config.toml
num_experts = 32
moe_every = 1
expert_mlp_ratio = 0.5
shampoo_beta = 0.99
batch_size = 512
final_lr_fraction = 0
Rows from block 3 of a small multi-label audio tagger, named by matrix and row number. Rows with one number within an expert belong to one neuron, the router's apart. Each number is 500 + 50 x the weight over its row's rms, rounded and kept within 0 to 999. All counts start at 0. Numbers have three digits each.
After each expert's rows are labels from the 100 clips, of 14848, where the router gives the expert most weight on average: "responds to" is what is common among them. Only what is clearly more common there than usual is listed. The data: melodies that start on their tonic, played by one synthesised instrument.
# router: slot weights (model.blocks.3.mlp.router.weight, 64x160, trained with AdamW), inputs 120-159
# up: expert up (model.blocks.3.mlp.up, 32x80x160), inputs 120-159
# down: expert down (model.blocks.3.mlp.down, 32x160x80, transposed), outputs 120-159

# expert 1
router.2:570469511563506570507614501544499522547563537484437572424490563411535424467405533591488528412582512413469426475432474505
router.3:446450465483531507591455402447487548482509504509432540496470487483583501477522458522489449421559485467439567533519563478
up.7:500515403445519512525489593483568520495492470556466473479505516403453445496476501453503522578553414496599455643472544524
down.7:489511589457520408474515422447475584465567489463561539455513538568449511490541512490561425512642535559534426573508484470
up.8:545433498533493457558457557540489410495594482525546524559530370476545479553539486550482474418572490490507555479561499465
down.8:463499548428550487457445522522508443526491466495507467562444509468488534449443549555517516510523526556443468551474499629
responds to: the note G#; the note C#; trumpet-like

# expert 15
router.30:580421565483488504563521521445516529469615505483577494474387510598533462560514475390491519471486514481536538422543455560
router.31:509514485590510474488544580432481497550488532448499443505504437543511515567496410504448475440509508498535499461464462610
up.0:456492495574450531442549529492514537488642502443431567461490636546519496618510492454559501481527601467424438472574490487
down.0:595537518573558528546596463493500482536610562472454409449561523466509502501437415449460484419516489485426486475531542500
up.1:544566429468422550499498504438530429592411432548519527506509540484411469534479488501414490580443471531418507463487542428
down.1:533428518424482389484508474461429484448497456550441601488398434397494493493478585422519513494465433531468531497452509415
responds to: staccato; the note C; the note D#; the note A

# expert 11
router.22:415505523518512584595456538557432532504502493541473418441468494476545493516530588416540446538514379473478444432529474493
router.23:390531551461393552477553423522493499443428469455466466519525470556481419396534484574504528604545527555516516546580515513
up.0:521583533457444511528438422452476495542612487398600438528404484550473413602506457469552511548483521527446423561429438513
down.0:485462509552575515532503584397486545434579476489603455401426492500496427453476489590523538539485538528431466539528524445
up.1:556421531528503502568379538532461541583518470582595507605442502430512530577483433447454570430637494535512461550440525510
down.1:496533549535477462428519484494502473547464510554498533476469448519531474512501474464515497464428402518552523478522477422
responds to: piano-like; bass guitar-like

# expert 26
router.52:422468463414531440436509567513475490579426417469448465423543449437560468472481445549550440507522486455449563410429554446
router.53:380505472500527500561399588580435537497523418573537480447421488432530464525542595444607462484539442513492437458472466454
up.7:523454492495479535472539402436603436492526569387559574430512366518491583531518503528555469579586537505570431539603573527
down.7:573508532491514398554530559425505516562457472468478492422471483534509510567608452512523520588516560514471485543514428477
up.8:506502549521558518460475587554521457476456447523526445420451445548461438494457563447477609503508391491478537470488501451
down.8:482520433441459517560533425517501522421387549522484548594412488500536493542523471516493550519479496466523481509536503526
responds to: the note D; the note A; flute-like; sine tone

# expert 13
router.26:487506426530512468470547494553454441524572483485481414508442451444530453464508456569493427430539512508524492431453604495
router.27:434529538479522563555434588526428497564540442573459481471458470533525489466484556431561453545512429537526455418525494499
up.0:545480534475494588517490445436520452557435524479467441551590508526487467423417510499439545459519499529603485441452498534
down.0:516485421512561613389479463527596430535575500428462542506549485433553522440517433485556446445460488440513544459537418422
up.1:413467450558414508516542544501470556485596588504505475508424480479510590442435465448505429555513546536559476434391464532
down.1:467543541503557592478504482530507564525576529521496558372504478491429574557507499426488502560419531594515432567518579407
responds to: the note G#; staccato; tonic: G#; square lead

# expert 23
router.46:475532594511563521476411477440525456530568461526562484479395497559492474579472502492531529454427387600484564500482473570
router.47:426535579482517476449436567464563472477545485479567434529446477488535545541501451434538496488418463584480522432412514558
up.0:514506551471439451503567547535483518532429609422462525431403483564492514485570528585521381526529551486498519492486465510
down.0:530552502496505640554536601515460555503469504501540540461452541427433561519449481533519451514554489389436458572453395540
up.1:454546570520480507448477455537449484517510486469527459509482543529519485613477478552414516624582413555453472508386500536
down.1:562487493393574535581441509463460427514499463447580525480479477440445626472556400471574467412442460420583459538524461460
responds to: the note A; the note D; staccato; the note E

# expert 12
router.24:441555570447494512612371512496463468466551459497441468497453410490539471577514585448493498527494407496494505477497587525
router.25:570591463480604522584383482490547547500609464489543563454500493489506482530566477521520537484408528517454390588456508493
up.7:467533423451494540515545429438501429521462453354473538455499524450422520574529520424588512484606520478546527490486549524
down.7:482526548499476592464537481502542483538492498496474515560470453532515510510455503525455481356530584499446496551478406574
up.8:501355566419520535489512399484465535517429461500472511509434549537507543536522498490528532465552516550492460513545525503
down.8:588503517535547513542512463522522535548515457537511455412464556504441569448492473528576455463420534473430459509606329450
responds to: the note A#; the note D#; harpsichord-like; tonic: D#

# expert 31
router.62:432490473548457463523545440423603449468495506388559474541498462502484473489460447452562590578464521508489559467491525591
router.63:461523528558522529493443435447547507418558500416442399477477480410504462540508565435562497517511538512555585514478518525
up.7:506428544594471553540494500430558573465569500528535445487520492502511492519618456505464570573483524415512510557499518503
down.7:499422491503487500430521440389447495571529499514501466590512516505467501511590518451489488454495451573523487504527555497
up.8:521434525426610560484548474492466578500430429434531531456492384533402441534539479526502523525507537620549532564501506454
down.8:482468543483552563361560555437499443564498538612477513488478507477487457518522411514519453541560551564405514514500522524
responds to: the note G; horn-like; the note D; the note C

# expert 7
router.14:521529542403519533586486483473531456526481516451541560473572476533551608469537525438528573484539499451549551460429488503
router.15:499518497536563455608486544464477528477577508581483477500544543520490470425512547484539411558516497498395435448468492492
up.0:472528487486585508534490447500566437430518470480523555608460511524558381439458498490445536512563405490497546458479419558
down.0:537427468385483523479534505495545516583551455501459445445579503558533467537506561498537415506521533436576447485516482641
up.1:557526477418457562524400497472406497476561513496457593473483555508477441498433506541493613557461479491444590596590460465
down.1:475486440457475427483465543508450564540540478635560541451502507594543460475567546540542424507443600490441519468478470578
responds to: the note C; the note D; the note F; the note G

# expert 29
router.58:405476486470481539610436571528418488530483476557435418454497532453522458508522528428525449517542406497510444424511469497
router.59:490593531476490449502471590531396566529500462532507462476539532492482462526453435522445560445611496415533542504436551585
up.0:411638497595460529516473561484510505488499496534575492485460471432494449460493507476519540474473478532533456653486481443
down.0:509455443468555460449487496485468418482487532595540592580468569528582562563564468503473483500375449495557479476534577507
up.1:416441508523448493433594453484428476506519467570518599470505375517491426527480438562472450530501445555461564474456448451
down.1:520522488422581471506458587491434402532467611553424502515459497465519478523495566506502460424534482536499511588484536423
responds to: the note C; the note A#; the note D#; the note F

# expert 25
router.50:540547549566407502458549567531546470537550503495496535545509470482447413545544468473518470554448397557502528512555434530
router.51:388567505528512544566393505559427509525490460585473438481450468500489499491482535407555420511528428481487469434504423484
up.0:549482435508439544378518498577466455500478496512458477401500499472557511489423525461447566455533473457496520536532512457
down.0:505516500493427545586529488565571479511541477583520478566515501471437525522469559562553490439459433452565393374535425592
up.1:518560527510466477611438510445527451483539561453521512503442518467558454492511537543440494456560520473434449507602426495
down.1:513530496502547502442588515488496415488505546520483571410512565469406576481479400504588567562566590512461546462515491500
responds to: the note D#; reverberation; the note C#; pace: slow

# expert 16
router.32:452525480454527557443448458538493457463431481452515479497439548438514586422605520549566440427391395461572493586478485518
router.33:498574501471420576502413426509516466469570479453494423520565440522524503554560505413501563509549497588489524517597516522
up.0:562510482589553440525515446505563518492631501502431453451431441405510516492469512488477485548553580518482536518436541559
down.0:523570464457473523443533432444495514421419531559512481468581484502565500498559482485478450498610409551474493547451490436
up.1:410544462429497483378533464529444492474466499572475470452416567483547412505524492497614474501542522514539505489512465608
down.1:494412560568475479592550426403458409488550559474567419556499471540484498505513448538519583511589514616471470480436466500
responds to: bass guitar-like; thin (high-pass)

# expert 5
router.10:505484486462493466544489453435580482434562532439485539530509530451415440498452509547409475487473487490538507580589533430
router.11:381541487511515569569434552511410484505480455555470440487454481495533487477523546463546456519531388484561505429542475494
up.0:481413520521475437484477520480460512461434428582615477546477548463487435490531509494537461548543481486520567511601426335
down.0:573466533460479511539476450448495387547544495638480459517484497462504541458554458534494496530482463443495433533482548453
up.1:428449541438508470491543498540473535489568479553437481457493500493577548477500454508527556452554492503525549519422499615
down.1:525561474610544558428436391469568525528439443453476544564449451560551539511532476543435469481401632476442422540418488488
responds to: bell-like

# expert 21
router.42:437514533468528512621451571517476532539541430538506480480414492474518510485477585417545437528517398491520466462532467508
router.43:516516535574522497466560572490521515487435454536496540404465556487478594494455505515588479558457478510438534575471547432
up.0:506499543474502468493531506551561544549640459522568448561538520439504552583489383609544606531400501491473454486461555388
down.0:612547472450516439473444434487490510525597451444502487468472474545511496494520595439439547491552502434507516555444488463
up.1:470522628530465447553530590497451494494428523458399569402507465548423575540446444485474494535535522513497530535533494522
down.1:473529551470457511488641501456428519547484532497566497599448493482480411517460501481504520431494513467497398509581540571
responds to: the note C#; the note E; the note G; tonic: A

# expert 9
router.18:476473559485465411517437472509608531470453565483460484485485420483452579445552488547509396518399452529407500421536499498
router.19:411485525477541545545430570469433512550523441537478473496446498505518484501546566409535452557531410498481458467541435462
up.0:451444482478411443470528442584542444504480469550503564515489528516434560490533518518519514554446481480522521456506595561
down.0:467607458479512480471469486527464583506512484439547497457466585575501624511462461491489522595489466520604553620503426488
up.1:510450537446505501429515463494539520546456517627558484555464518457468473482483379449533618457442466601554496386578473478
down.1:554515553492566502549465520461522483471548513440411401484492495554547530558553466514490485549497534386499352448450458429
responds to: the note A; the note D; rumble; tonic: A

# expert 6
router.12:486399576536509578436565433430515506584496541406485475507545440403523440433423566453456400431534413508486481552566483563
router.13:407487500522488585589453538511427538538526463507480486495436504499528491468490569455555481562544367529490475469552455494
up.0:540579438573461547513524595480519497499500491487458458501562522505506471555547459468556492463496533596532508547490542513
down.0:445461475539506479498555541390496507451588523508470487433571491473547445495469455451458553434526466553568509467411574519
up.1:616534359475506554539390491522478592533537518503473509521478502506423447430562472487613506628504536481510496558516481456
down.1:507441514483532520527433488440553551546498440535457476484453456608448434515453532419572495529453462494512529508551503533
responds to: the note B; the note E; tonic: B; the note F#